From a checkpoint of a small self-supervised image encoder: 3700 steps.
Rows from expert 0 of block 12, named by matrix and row number. Rows with one number belong to one neuron. Each number is 200 + 20 x the weight over its row's rms, rounded and kept within 0 to 999. All counts start at 0. After the name is the row's rms in percent of the matrix's.
# up: expert up (model.blocks.12.mlp.up, 16x512x256), inputs 128-255
# down: expert down (model.blocks.12.mlp.down, 16x256x512, transposed), outputs 128-255
up.379,107,196,172,177,199,149,199,212,196,241,204,197,202,214,216,211,220,179,194,182,199,192,206,226,192,232,209,203,224,215,215,183,219,195,207,213,189,217,214,202,190,157,238,212,192,191,214,211,191,202,179,206,208,212,191,179,190,190,222,153,197,216,199,207,223,211,195,183,163,204,177,214,194,236,207,224,205,164,224,157,175,179,206,208,159,215,184,171,164,182,172,166,171,197,195,168,182,183,196,203,184,194,185,226,173,230,207,222,206,178,204,188,226,162,183,211,205,186,207,184,190,204,242,206,194,208,198,185,213
down.379,094,207,192,189,175,211,185,182,176,206,212,225,172,209,180,224,206,199,189,222,229,157,174,170,196,192,202,221,191,191,242,207,228,221,237,182,212,223,214,159,204,175,175,219,180,205,201,234,208,171,213,182,179,206,207,170,216,156,199,180,200,205,213,196,185,248,228,195,170,200,200,209,201,177,196,198,194,214,168,210,254,224,198,217,186,214,201,187,187,178,227,208,205,226,186,224,199,195,155,182,228,170,185,187,223,183,173,223,183,183,225,199,209,174,213,204,221,213,218,185,215,204,184,212,202,201,223,224,215
up.380,106,184,211,192,229,208,194,227,206,241,219,179,224,184,196,223,198,200,222,167,207,195,221,175,190,207,194,176,196,188,184,197,249,226,204,184,212,170,202,183,209,228,178,247,199,182,184,175,206,157,160,175,204,178,197,228,196,215,169,205,160,206,227,183,209,229,187,183,186,218,228,243,188,190,189,205,182,182,176,185,250,211,200,184,245,241,179,231,198,183,207,221,194,160,190,212,178,168,189,203,189,220,205,190,222,207,203,200,223,181,211,197,204,204,177,191,222,211,194,176,212,193,205,194,212,199,190,183,176
down.380,098,245,193,194,222,259,191,174,208,211,190,220,193,158,197,199,227,195,188,185,206,156,199,201,180,177,211,179,219,196,239,184,158,202,198,182,211,191,205,193,215,219,197,212,220,177,218,199,238,209,196,202,178,196,209,195,198,217,208,274,196,211,216,194,204,215,195,219,211,174,213,244,191,193,195,185,208,208,207,163,207,209,199,191,224,191,157,200,203,190,172,199,210,194,232,213,225,206,186,206,188,217,214,194,205,182,206,199,193,216,174,219,194,180,219,224,229,197,219,193,196,180,187,188,220,189,170,210,212
up.381,092,260,205,249,149,178,181,207,197,149,190,188,192,193,218,199,202,179,203,223,177,234,179,210,216,205,191,185,215,177,189,202,221,204,213,160,183,209,193,198,164,189,246,163,205,215,174,225,199,167,197,179,168,175,173,204,228,203,185,169,204,185,178,228,204,208,192,202,200,192,200,176,191,183,187,218,202,177,203,204,216,185,198,190,206,191,175,227,165,188,219,212,183,174,209,225,196,204,217,209,187,193,253,171,178,179,215,224,220,217,185,211,215,185,180,219,181,154,179,197,206,201,179,203,176,200,189,223,225
down.381,096,186,216,193,187,209,180,179,215,182,176,156,176,233,232,215,234,187,207,202,184,230,237,204,208,195,197,205,219,207,199,195,177,181,180,192,191,218,185,231,237,198,186,237,188,189,242,178,233,224,196,190,174,206,225,227,209,219,185,215,145,187,155,205,208,204,224,186,152,203,196,212,207,212,180,221,209,205,196,213,193,223,171,192,175,167,189,191,198,200,202,196,208,208,194,211,204,183,222,211,205,198,239,173,183,232,199,182,220,192,231,208,209,177,178,214,173,191,222,160,179,192,224,193,193,229,200,201,218
up.382,116,160,211,240,202,182,178,171,200,226,221,241,156,198,171,191,201,214,218,186,217,215,169,226,211,208,171,202,185,178,205,196,187,177,188,198,189,215,185,242,235,165,200,208,157,218,134,233,207,199,192,200,212,161,175,192,172,218,186,187,223,172,185,178,189,194,205,217,192,226,226,202,157,192,206,195,238,155,231,229,178,190,193,229,193,216,200,188,188,159,221,211,180,204,190,180,208,202,192,200,209,209,190,214,200,169,192,216,204,219,176,182,234,186,188,227,181,220,185,221,203,163,205,175,212,210,219,210,241
down.382,116,206,201,190,172,184,230,206,176,216,204,211,211,196,184,203,211,176,167,171,187,187,221,232,200,189,194,192,216,202,188,219,208,234,203,218,177,183,186,196,193,198,161,178,173,235,233,169,203,188,214,220,176,211,215,195,182,190,174,211,216,194,233,208,224,199,237,206,209,204,189,197,202,206,211,180,207,190,198,227,240,233,182,189,183,202,198,183,181,151,203,201,194,221,185,225,198,183,186,195,189,193,204,177,195,211,180,179,204,145,221,193,213,210,225,210,180,246,230,199,232,210,214,202,202,232,224,188,184
up.383,095,197,223,202,208,200,189,227,153,232,207,205,185,182,220,202,184,201,197,245,193,212,169,214,225,238,212,173,183,228,180,204,215,204,193,177,185,199,192,187,195,178,185,212,220,203,174,195,185,196,184,209,175,210,205,205,245,190,187,201,159,212,223,226,225,226,201,219,193,207,194,194,206,201,165,248,196,178,217,231,202,204,202,168,159,178,208,232,204,184,191,187,197,213,223,194,205,200,188,181,142,188,210,204,214,192,207,206,214,200,230,232,216,181,238,186,189,194,229,210,219,181,159,210,189,213,194,187,181
down.383,085,204,177,181,199,208,215,190,208,159,208,168,221,203,158,159,215,223,248,202,210,210,230,217,154,200,196,210,169,231,186,194,183,197,201,199,207,196,232,189,230,191,190,203,194,187,245,238,211,201,228,236,231,152,190,198,238,217,178,207,167,206,211,181,227,157,191,201,187,212,187,207,213,211,185,211,209,229,192,186,203,216,181,206,204,210,184,179,247,181,183,201,210,173,179,194,174,180,214,204,215,205,174,223,204,225,198,217,176,203,247,220,200,208,213,189,197,213,212,202,213,199,167,183,211,193,200,203,186
up.384,070,193,228,206,144,211,222,186,210,206,210,204,192,195,209,192,192,216,221,257,177,254,229,177,213,195,191,197,216,195,189,218,215,207,190,190,222,203,226,188,179,178,209,231,168,206,207,234,196,193,200,250,246,191,182,217,189,213,168,260,203,201,204,172,195,210,195,158,172,196,180,220,205,199,204,207,223,208,194,217,210,178,225,204,197,205,203,232,211,200,240,195,233,223,234,211,187,217,188,220,208,207,175,168,181,225,207,222,215,163,195,199,188,178,188,217,197,208,218,216,199,200,223,199,179,240,221,220,168
down.384,059,218,187,197,191,202,183,194,203,230,180,176,190,177,209,207,178,176,229,218,172,186,196,172,245,193,196,185,192,190,203,190,220,216,199,197,190,232,209,198,185,178,210,234,198,201,199,241,175,187,205,216,175,193,170,154,170,219,208,227,222,189,164,167,219,210,216,199,226,211,193,208,198,184,216,206,198,219,205,183,214,192,201,205,216,201,221,189,208,223,181,244,208,191,182,208,182,204,198,191,228,191,237,184,238,199,190,208,173,202,203,212,194,179,209,218,175,210,218,200,207,147,200,205,191,215,180,172,228
up.385,140,186,166,212,211,167,199,229,236,191,183,191,222,159,218,189,194,165,189,196,170,200,174,198,222,203,206,165,201,174,146,211,188,232,202,215,171,201,174,227,209,208,202,222,191,220,200,192,197,186,168,204,215,192,175,218,187,185,190,162,208,198,193,182,180,153,165,230,181,189,189,216,169,206,167,188,210,196,184,181,179,214,237,210,190,195,225,194,196,236,207,195,172,215,199,198,185,183,166,227,189,195,231,194,204,180,211,189,205,184,212,187,208,180,196,207,179,190,210,198,213,230,207,216,181,213,195,211,207
down.385,127,197,197,177,204,214,206,153,212,192,199,195,150,189,221,231,213,206,179,207,171,163,156,211,195,157,203,211,197,204,206,201,204,189,178,183,189,205,198,204,233,204,171,224,206,179,182,199,237,205,217,183,192,189,189,193,196,161,190,198,189,150,204,175,183,225,209,189,234,208,195,190,191,159,192,229,249,205,234,173,200,227,197,196,219,188,166,206,185,195,201,190,209,203,229,206,232,225,183,220,224,194,222,194,205,190,200,224,217,185,189,214,237,175,187,192,209,175,223,183,192,206,156,205,193,177,205,195,169
up.386,081,170,196,194,213,198,212,165,180,225,224,172,208,205,237,194,192,199,195,222,201,197,184,179,201,203,203,158,201,193,198,187,173,202,219,204,188,207,191,197,205,185,235,201,216,212,196,223,191,180,188,233,181,191,186,214,209,182,206,187,180,168,195,230,183,196,242,161,209,190,224,195,227,173,167,226,205,190,228,235,205,198,222,190,186,192,207,161,193,235,200,207,218,208,189,199,220,201,225,234,180,171,202,212,214,207,218,176,186,192,177,214,192,175,232,246,196,190,187,203,187,207,204,179,232,209,170,211,194
down.386,082,174,230,167,224,201,191,205,185,212,178,181,166,232,194,201,220,217,204,217,199,169,223,239,218,211,206,174,193,200,234,239,195,179,221,183,201,197,212,211,178,218,167,206,147,193,203,228,176,172,189,201,194,173,183,200,166,221,208,185,167,197,216,220,193,206,197,214,161,218,175,191,190,195,221,211,208,178,237,229,205,189,186,201,163,219,193,224,202,183,196,200,204,220,176,174,211,186,218,195,219,211,222,182,232,161,198,205,225,203,230,187,225,193,208,211,220,207,212,197,207,207,172,215,204,208,201,205,205
up.387,095,230,225,218,219,234,202,191,217,206,153,202,178,198,192,219,191,187,196,244,195,191,234,223,185,198,182,184,189,199,205,245,209,207,227,226,192,191,205,207,196,204,206,205,199,240,213,187,214,203,208,188,197,177,163,179,192,198,191,192,216,194,187,232,149,195,174,179,207,184,200,180,183,156,225,200,151,246,197,195,202,189,167,200,220,217,203,196,139,215,196,183,188,196,218,152,174,207,207,211,180,201,142,170,219,187,206,177,204,221,171,189,199,226,203,229,178,235,219,201,198,198,212,191,216,186,238,214,207
down.387,098,168,164,242,204,255,204,212,175,196,235,187,203,219,184,181,213,217,203,202,191,177,205,202,164,222,193,183,233,213,187,177,221,189,213,211,222,220,209,190,203,196,229,226,197,162,187,180,169,218,206,186,199,156,182,204,203,221,183,199,192,217,219,180,231,183,179,222,227,233,181,193,220,202,168,196,189,189,190,156,189,175,198,168,198,161,201,184,233,192,192,230,213,183,222,201,210,208,173,163,209,201,191,186,214,189,166,205,202,176,186,188,217,188,225,215,223,221,197,205,191,171,201,193,190,204,218,186,193
up.388,139,163,224,187,217,187,199,196,185,189,188,183,184,249,198,168,194,182,180,227,208,182,200,231,214,208,194,189,203,214,208,185,193,224,240,168,180,207,211,249,194,212,148,184,188,195,215,198,191,218,183,202,253,238,226,204,172,238,231,189,190,225,190,221,208,217,189,227,207,201,165,196,206,207,186,201,188,234,155,160,197,199,230,186,200,201,194,188,200,201,191,208,201,235,205,223,208,183,210,181,201,167,223,168,227,189,194,164,183,189,172,175,204,184,211,191,200,200,212,190,201,227,194,180,171,196,200,182,216
down.388,138,203,188,199,182,167,214,235,182,201,166,209,223,181,189,194,222,194,167,196,198,208,203,162,197,191,192,240,185,207,192,245,189,232,200,194,167,205,216,209,169,201,220,191,193,199,200,204,207,190,169,235,217,210,219,204,224,230,190,213,180,181,200,216,177,181,213,175,223,207,214,216,188,152,200,237,189,232,186,221,228,187,194,217,214,200,201,198,194,219,167,227,198,202,185,212,176,167,191,204,153,187,206,210,173,223,249,216,216,188,214,213,187,213,194,179,191,234,185,220,212,197,192,172,199,184,204,181,196
up.389,089,227,212,159,200,200,205,224,183,184,215,185,204,185,244,212,201,189,185,190,173,229,217,195,191,201,195,176,192,221,178,176,219,169,216,223,227,215,181,202,229,202,187,237,198,189,217,210,177,172,196,223,227,202,210,211,186,191,196,178,212,184,214,230,177,239,205,198,197,197,167,214,217,209,196,173,198,217,245,182,191,186,220,180,182,200,205,181,192,165,191,198,206,212,212,180,205,198,212,191,194,190,203,231,168,188,196,223,226,207,199,201,207,176,208,180,235,199,207,158,186,182,160,201,178,183,183,205,211
down.389,088,200,175,164,207,211,220,176,199,181,217,241,239,188,185,195,206,163,209,228,183,198,227,176,231,180,195,212,186,203,264,199,180,187,185,224,204,188,207,175,246,210,236,215,220,157,194,219,191,222,202,175,204,207,221,176,195,190,178,215,206,217,209,241,199,187,198,211,212,187,154,182,182,198,196,170,227,179,214,196,216,148,222,188,259,215,195,185,203,200,238,179,182,205,181,190,165,183,205,186,187,227,203,191,200,161,184,183,197,256,232,192,204,197,193,220,203,199,163,176,240,228,179,191,220,215,203,200,185
up.390,091,233,193,164,174,204,221,200,219,234,192,199,197,168,180,189,214,161,210,181,205,192,228,184,210,213,195,183,228,160,215,205,196,181,218,177,200,180,216,221,221,207,192,197,181,251,203,203,176,190,242,172,198,228,217,225,145,202,192,218,211,203,171,205,194,199,182,199,165,206,195,201,209,184,200,181,194,190,207,218,226,165,202,202,168,210,219,220,226,207,178,210,219,187,193,222,184,168,210,225,202,167,204,175,162,207,193,200,214,188,223,177,204,191,168,243,177,227,206,218,202,181,192,214,189,180,186,171,197
down.390,086,236,176,240,225,197,207,265,154,202,184,181,243,218,208,214,179,175,177,191,194,189,196,202,191,227,155,196,203,212,164,204,162,164,193,194,237,207,203,215,176,189,217,208,204,212,209,183,229,226,176,201,152,191,168,227,173,216,199,223,194,183,193,199,232,203,193,223,191,198,161,209,199,178,195,203,197,213,200,203,202,186,192,190,194,220,168,192,188,219,172,189,211,171,170,196,193,199,224,194,218,189,182,157,204,200,208,233,222,192,203,204,208,211,202,225,219,220,200,211,197,181,202,212,197,182,176,187,196
up.391,073,220,190,205,230,155,233,182,176,230,181,187,229,180,198,161,198,200,186,207,213,157,213,203,192,194,173,203,204,182,164,213,200,207,207,212,214,188,191,197,159,206,203,213,181,181,193,167,188,181,165,209,186,185,208,191,183,200,183,229,203,189,213,229,173,238,190,167,193,226,189,203,215,203,193,212,216,206,178,221,216,250,152,210,183,217,214,164,199,210,210,159,184,184,190,230,198,181,190,218,168,190,200,195,214,189,223,192,204,197,224,211,183,199,213,184,184,192,186,163,193,172,200,218,190,210,194,225,180
down.391,069,181,209,171,254,195,175,196,189,187,193,190,219,179,179,183,199,202,215,181,166,200,196,212,185,218,190,204,199,194,197,219,209,180,234,192,226,209,179,196,220,206,210,212,186,171,191,214,235,193,178,200,202,247,226,227,189,210,208,168,242,193,153,189,171,184,225,239,195,255,164,170,194,208,210,199,187,196,224,208,220,204,190,221,179,200,206,180,192,218,180,196,179,206,199,214,195,180,216,177,160,206,186,231,157,212,199,202,193,212,177,202,201,194,222,219,186,196,184,174,185,206,214,166,220,227,194,209,166
up.392,087,216,168,247,193,210,190,215,182,216,220,189,205,220,201,193,200,187,204,196,162,207,187,187,199,213,179,170,179,227,208,215,171,202,187,182,154,214,153,195,212,200,204,209,178,179,226,203,215,154,173,202,220,209,187,203,210,220,205,228,194,196,213,196,191,196,210,181,158,180,221,176,216,212,185,224,218,154,229,203,203,214,193,180,169,207,201,204,210,197,204,220,190,196,220,203,204,211,195,211,230,203,204,191,211,222,206,187,184,200,215,229,184,177,224,207,213,161,206,204,206,239,206,171,208,234,204,191,184
down.392,089,193,195,183,182,222,204,203,195,168,171,199,223,193,157,186,188,226,200,209,217,193,231,235,181,196,179,209,211,276,215,183,229,189,178,200,189,208,208,191,182,176,202,180,180,182,218,192,217,184,224,220,179,216,235,204,199,200,204,205,230,166,174,214,199,202,192,221,222,180,212,183,219,177,200,216,192,183,176,210,191,190,240,173,200,185,180,166,204,192,207,230,174,193,189,191,197,199,176,197,182,220,180,169,194,222,187,172,183,156,177,197,176,162,206,189,168,146,186,208,179,219,189,198,206,200,203,219,226
up.393,092,214,199,201,188,179,208,214,213,178,226,224,187,216,208,184,164,159,208,230,183,225,212,234,207,205,210,220,204,200,202,174,193,226,206,198,204,168,196,160,182,176,211,200,192,202,166,224,189,180,219,224,221,197,206,172,206,179,201,222,200,227,183,187,219,225,221,212,197,197,213,194,205,186,178,196,209,225,200,167,182,194,206,204,147,189,244,203,232,221,180,219,192,204,187,204,201,216,172,222,197,184,192,203,201,223,190,213,197,187,198,227,218,183,221,192,225,186,153,167,188,165,224,202,209,194,201,182,188
down.393,098,181,169,188,242,211,184,164,200,188,218,229,222,228,187,188,240,208,196,233,189,191,211,200,200,206,241,181,197,202,181,193,208,196,176,215,198,188,201,185,198,179,238,160,192,189,221,209,241,214,220,215,159,138,188,210,204,223,191,188,178,224,159,181,161,200,221,184,168,192,205,182,203,235,175,208,184,198,211,185,158,131,198,181,178,175,228,247,185,183,203,214,187,198,191,194,183,202,188,225,218,200,209,174,224,210,200,197,212,233,197,198,154,208,209,215,188,212,201,190,202,211,198,188,189,211,189,212,201
up.394,093,174,183,176,217,194,221,185,225,215,198,183,189,205,215,209,175,192,196,184,216,204,188,184,195,191,208,191,208,219,199,177,235,238,241,204,209,190,183,202,178,195,194,199,183,179,170,213,205,233,241,209,223,186,212,239,203,173,205,187,214,173,217,179,177,218,209,167,160,184,233,210,212,177,208,192,208,190,184,182,186,209,212,183,187,219,190,196,184,211,194,183,179,198,195,237,194,159,170,197,205,219,190,179,225,182,216,245,197,166,173,221,188,199,237,209,195,230,202,189,200,234,171,234,221,216,190,229,214
down.394,094,218,205,217,173,218,208,198,221,206,210,225,184,206,165,222,150,176,211,214,239,191,210,217,190,197,182,234,200,213,199,218,185,153,194,189,251,200,195,234,205,179,208,230,189,194,219,206,208,198,220,208,206,224,217,195,187,212,199,180,158,198,218,191,196,186,226,178,175,198,224,174,169,206,215,178,198,200,199,168,239,178,197,218,204,185,199,198,192,207,199,217,228,226,223,211,222,157,220,174,209,216,212,178,228,179,223,151,209,219,187,216,197,191,185,173,182,222,213,213,201,227,185,223,233,176,177,239,179
up.395,080,235,193,227,204,195,234,224,170,203,189,239,204,186,165,184,244,206,197,169,191,223,214,185,202,149,213,207,207,174,193,160,203,217,202,215,201,206,181,218,162,182,212,211,182,174,194,158,221,193,206,208,171,196,204,233,196,200,195,214,194,172,217,206,198,254,203,198,227,180,176,216,198,236,182,218,234,176,183,232,187,189,216,222,235,242,205,200,194,205,201,244,202,215,200,201,200,207,230,200,190,183,151,200,223,211,219,242,218,217,226,211,172,225,251,201,198,174,195,232,215,193,171,183,200,167,201,210,188
down.395,075,180,204,176,209,169,193,187,220,223,249,206,228,241,218,240,195,207,190,214,199,210,158,196,164,203,190,220,216,208,237,204,205,156,207,165,206,180,223,205,175,227,177,192,207,220,217,204,175,185,209,212,202,187,190,227,201,221,182,191,198,232,205,230,197,166,178,186,209,187,207,170,187,204,194,217,199,172,203,205,212,197,196,164,174,198,171,218,216,174,159,193,199,213,197,181,223,202,209,208,187,223,208,179,216,223,240,208,200,200,199,210,211,226,212,204,208,206,168,203,208,193,236,171,184,194,171,213,171
up.396,115,245,188,206,186,150,185,165,185,220,204,188,201,209,213,199,236,201,239,209,237,188,189,204,208,191,183,167,191,198,205,199,210,161,212,213,201,194,207,175,229,226,206,246,225,170,207,225,222,199,170,183,191,215,201,190,213,177,173,208,161,163,249,174,176,215,201,240,192,212,213,205,143,167,211,185,204,179,214,165,230,196,210,196,198,194,204,193,221,206,209,204,209,244,184,215,201,176,219,193,225,183,223,202,169,169,160,204,171,205,200,212,204,199,189,191,221,253,218,199,200,206,213,198,214,224,144,194,183
down.396,117,214,190,201,191,229,190,209,208,212,182,231,198,208,188,220,225,210,195,173,174,157,180,212,199,199,202,191,170,193,209,173,229,218,190,202,200,170,197,191,230,196,180,202,198,201,217,220,243,192,204,219,191,224,195,189,207,194,195,195,185,195,166,215,198,208,192,196,224,195,208,196,166,235,207,210,178,233,208,189,187,200,231,202,195,240,187,205,171,159,231,236,208,218,176,219,187,176,233,210,185,187,202,192,227,222,238,204,201,171,213,181,213,167,189,174,239,191,182,219,256,231,188,172,229,182,209,211,185
up.397,086,226,227,165,215,204,178,209,198,223,225,170,229,219,207,178,193,219,194,212,172,191,191,166,173,218,213,195,208,146,209,225,211,190,153,216,159,189,209,176,241,193,175,183,179,219,191,228,184,181,186,210,200,187,213,193,214,202,215,205,175,179,196,217,213,226,207,217,213,184,230,206,218,191,192,209,227,221,183,188,200,198,175,209,207,179,193,192,205,200,192,190,175,179,224,189,223,160,234,228,223,173,184,177,225,198,210,163,203,206,195,220,218,190,218,237,165,219,228,195,196,192,210,189,189,220,202,186,241
down.397,078,233,219,184,187,178,207,232,195,192,226,195,216,189,227,216,231,217,208,169,192,204,188,194,184,195,210,229,184,231,213,192,177,196,174,195,219,197,162,214,235,198,185,208,234,209,183,191,228,188,205,192,177,183,174,241,183,233,201,226,202,198,172,222,161,206,194,181,214,180,198,205,198,176,198,197,209,197,194,175,177,170,178,185,207,213,206,215,206,191,207,185,241,218,219,191,220,190,177,190,171,220,202,203,173,203,180,209,188,184,179,186,216,184,180,179,161,174,207,212,198,177,193,184,176,211,193,208,194
up.398,111,195,202,208,225,191,199,190,214,195,180,226,196,204,205,215,186,193,210,190,204,212,187,173,206,232,228,181,216,216,204,227,175,203,191,219,196,188,184,201,203,193,196,175,189,232,205,220,151,202,181,192,181,170,198,183,217,181,213,208,191,190,187,189,197,211,198,222,203,214,294,199,218,208,221,200,193,196,190,152,217,201,205,210,209,167,184,187,184,225,224,193,208,223,225,202,167,168,180,166,220,194,173,198,208,187,196,236,198,187,141,211,221,219,202,210,248,196,222,220,207,205,250,212,200,199,196,213,189
down.398,119,216,183,201,165,224,176,200,215,223,180,208,201,213,189,202,186,223,169,242,232,175,200,220,172,190,213,196,190,218,203,180,224,192,200,188,232,177,210,162,187,205,200,169,136,208,185,211,180,208,224,194,239,197,197,193,208,217,184,201,184,221,202,187,192,221,192,208,216,243,183,222,190,187,185,206,212,211,218,227,219,187,259,175,218,192,172,219,195,170,182,204,200,191,181,207,235,178,186,192,218,203,224,162,239,188,190,218,186,199,190,186,186,177,180,191,215,186,167,176,209,195,187,202,213,189,187,178,199
up.399,091,224,194,218,197,174,197,177,209,205,212,195,225,244,156,209,181,170,217,204,192,180,207,221,204,178,173,217,200,199,188,190,188,204,196,217,180,191,179,204,188,208,201,198,189,171,173,213,209,174,201,213,203,199,215,194,180,192,222,222,173,219,198,221,220,188,168,201,203,196,190,210,199,206,200,230,216,219,202,182,205,198,208,199,215,186,220,229,201,204,212,154,185,248,213,206,182,201,229,200,225,209,227,222,165,209,240,165,161,224,179,176,209,217,219,204,164,205,251,205,215,188,244,196,223,207,208,215,223
down.399,091,174,146,190,187,199,176,220,225,186,206,217,193,189,199,215,203,193,204,230,175,186,177,176,190,167,221,186,200,232,194,188,223,190,199,198,196,193,173,231,214,200,184,201,190,208,187,202,209,182,205,217,226,191,215,206,205,189,207,210,216,250,194,215,192,205,202,147,171,217,235,214,202,172,227,189,180,204,214,202,198,202,203,172,194,210,221,211,222,206,186,173,217,181,216,178,215,204,234,209,167,203,233,179,174,220,185,189,195,216,227,179,195,205,214,189,183,204,225,203,218,216,250,195,182,202,192,207,209
up.400,105,246,196,181,231,202,170,173,147,168,282,196,198,202,212,177,189,212,229,177,216,195,165,202,214,173,200,217,210,236,177,189,188,184,190,187,182,193,205,204,219,207,200,223,211,207,225,201,186,169,205,203,230,206,206,148,226,170,213,177,217,189,137,170,186,208,217,184,228,172,211,198,184,192,166,206,195,179,204,234,195,222,249,183,189,179,203,194,183,197,201,196,199,182,208,226,194,211,190,161,214,193,186,177,194,196,203,208,193,175,198,168,211,208,211,198,156,206,218,225,191,193,197,177,226,211,164,193,209
down.400,103,157,191,209,234,247,208,225,213,200,209,216,193,226,203,185,192,196,208,205,195,210,208,179,217,212,202,190,197,190,213,186,239,190,202,208,184,168,182,194,186,180,206,227,234,226,214,209,187,186,183,181,204,193,171,215,215,193,163,185,225,200,210,208,186,216,220,181,218,213,221,221,198,168,197,168,205,191,217,199,196,197,202,222,195,179,190,208,170,228,145,194,201,179,236,180,184,199,192,209,224,215,201,182,215,187,216,179,230,167,158,187,154,193,218,213,219,187,221,233,216,193,228,220,204,212,228,198,200
up.401,121,165,203,192,234,197,197,239,186,231,199,189,217,189,200,226,228,178,203,188,225,196,183,176,229,219,220,194,229,207,205,178,199,204,209,196,179,177,238,182,216,173,189,213,195,181,187,177,180,162,209,159,187,201,200,224,213,193,192,175,242,200,212,182,201,274,175,190,167,219,171,192,205,225,192,190,225,183,192,217,190,179,192,234,200,181,221,171,195,217,153,212,186,182,209,243,210,192,233,207,189,197,198,214,192,193,195,229,197,175,203,197,215,211,194,192,179,182,219,180,228,226,206,184,206,196,237,228,199
down.401,115,198,182,205,182,224,188,200,194,217,196,187,206,210,207,214,207,234,196,215,227,164,233,208,177,190,186,193,185,198,190,208,215,167,198,200,221,196,203,221,180,200,209,207,209,230,193,203,232,206,214,206,212,204,257,218,176,205,164,184,191,208,211,186,212,200,206,203,201,210,204,191,196,197,141,194,176,197,204,159,198,176,197,220,184,161,199,185,165,185,184,232,247,217,200,235,221,216,182,191,235,186,176,171,212,225,208,215,171,202,139,194,177,185,229,163,235,194,165,202,212,185,192,216,220,201,174,179,200
up.402,091,185,170,187,184,187,197,202,200,198,173,199,210,222,175,217,176,226,195,175,179,184,198,192,194,183,179,216,176,190,237,174,216,211,218,213,214,218,217,197,174,207,169,201,172,199,234,187,162,166,215,177,177,192,222,173,212,205,190,190,210,231,195,217,210,193,195,268,168,220,219,210,208,227,197,181,238,207,218,194,204,186,249,169,222,214,229,236,218,211,212,220,208,229,190,195,179,206,224,208,163,208,205,196,195,157,209,204,200,186,226,203,175,200,223,217,212,215,229,204,212,175,216,194,189,202,177,180,175
down.402,087,198,206,180,204,181,205,171,199,206,224,157,213,181,180,201,195,199,192,188,179,221,167,231,196,223,193,197,228,219,215,180,194,189,201,225,181,204,232,172,185,196,212,195,219,234,198,211,213,176,193,215,186,197,182,213,197,271,209,241,187,190,169,145,184,205,237,218,165,201,220,186,204,223,211,230,227,168,199,210,156,213,223,228,177,200,197,175,205,193,171,178,204,184,206,237,207,209,207,183,181,224,189,207,182,181,179,214,192,191,215,209,224,198,147,209,205,173,189,211,203,197,211,192,173,222,187,202,198
up.403,107,206,175,222,212,181,215,177,180,204,202,208,177,187,202,252,150,184,214,196,202,208,195,208,186,219,192,201,186,195,180,211,192,205,205,189,200,185,211,194,200,193,190,220,183,225,203,198,157,211,190,205,168,226,209,208,197,212,190,208,204,189,208,153,217,224,198,209,239,201,199,176,201,191,160,178,216,215,201,188,208,195,177,187,196,176,186,215,237,240,220,199,144,212,196,203,203,197,169,161,211,209,233,222,194,203,202,204,224,193,178,208,214,171,199,183,187,205,242,230,186,183,206,189,184,175,188,183,257
down.403,113,168,182,233,190,204,221,183,240,196,178,162,186,182,207,226,200,179,199,188,167,212,192,181,193,183,185,207,166,228,219,178,201,186,197,217,175,219,231,195,196,220,209,234,192,232,196,170,183,167,213,169,203,163,231,224,217,163,184,211,173,224,190,227,171,201,229,209,192,211,185,211,179,212,177,159,210,178,215,214,194,185,209,217,202,185,210,203,182,171,197,220,138,183,213,177,235,199,217,230,199,177,221,172,189,237,172,211,159,181,207,178,180,195,217,180,215,217,192,229,205,212,206,182,185,191,222,199,196
up.404,108,179,154,238,199,207,187,223,191,230,179,181,223,208,202,194,209,195,199,195,232,210,197,217,185,190,208,177,214,202,207,190,193,197,159,157,198,188,196,209,187,193,168,176,187,206,179,228,167,206,162,213,225,204,165,185,175,194,192,203,217,212,216,195,203,196,198,189,236,250,195,220,207,225,183,213,203,208,193,170,164,186,230,212,217,167,178,204,199,178,183,184,173,221,209,181,221,179,202,192,171,172,233,212,174,217,211,209,173,199,196,215,182,224,264,192,181,202,192,214,168,219,191,206,188,198,196,205,181
down.404,116,195,179,184,201,198,161,208,206,189,199,213,191,186,201,232,219,189,193,229,195,219,214,159,158,177,216,200,206,228,201,219,158,193,196,193,204,173,202,174,216,201,196,226,234,200,201,177,197,203,206,201,183,209,196,192,178,236,234,207,198,208,173,206,217,190,230,199,181,169,209,188,202,180,189,190,158,204,217,170,185,228,147,210,201,190,192,205,208,195,201,177,201,201,217,194,191,220,183,202,180,234,237,213,204,221,199,202,172,209,209,191,158,194,186,205,230,161,211,197,220,212,179,201,192,197,225,212,212
up.405,086,221,217,214,176,200,199,229,208,185,212,211,200,200,198,211,164,227,194,191,150,202,182,188,191,231,218,250,219,160,218,182,221,225,198,223,231,166,217,212,218,218,210,206,226,214,203,190,151,136,185,174,208,192,190,192,189,206,207,188,180,173,196,205,228,216,193,183,201,190,212,208,204,209,197,181,196,202,213,203,196,192,198,204,206,202,187,197,200,178,195,207,205,201,193,195,197,233,203,202,236,189,187,208,181,214,154,225,232,200,201,185,191,146,191,203,228,194,201,222,192,166,219,249,189,201,180,201,204
down.405,089,173,240,216,173,262,201,203,222,177,180,191,201,206,218,191,203,236,210,233,197,232,214,208,205,173,229,206,202,217,206,220,180,209,158,201,224,228,223,209,179,201,175,195,200,209,194,184,157,211,189,217,191,206,207,197,175,226,197,184,188,209,168,204,214,202,202,222,206,217,164,190,192,182,209,190,198,191,179,182,210,201,210,192,214,230,194,201,167,222,188,231,176,197,235,195,180,171,212,203,195,189,217,196,170,173,224,165,196,222,202,202,210,207,226,236,212,189,221,175,224,224,201,190,202,239,201,193,217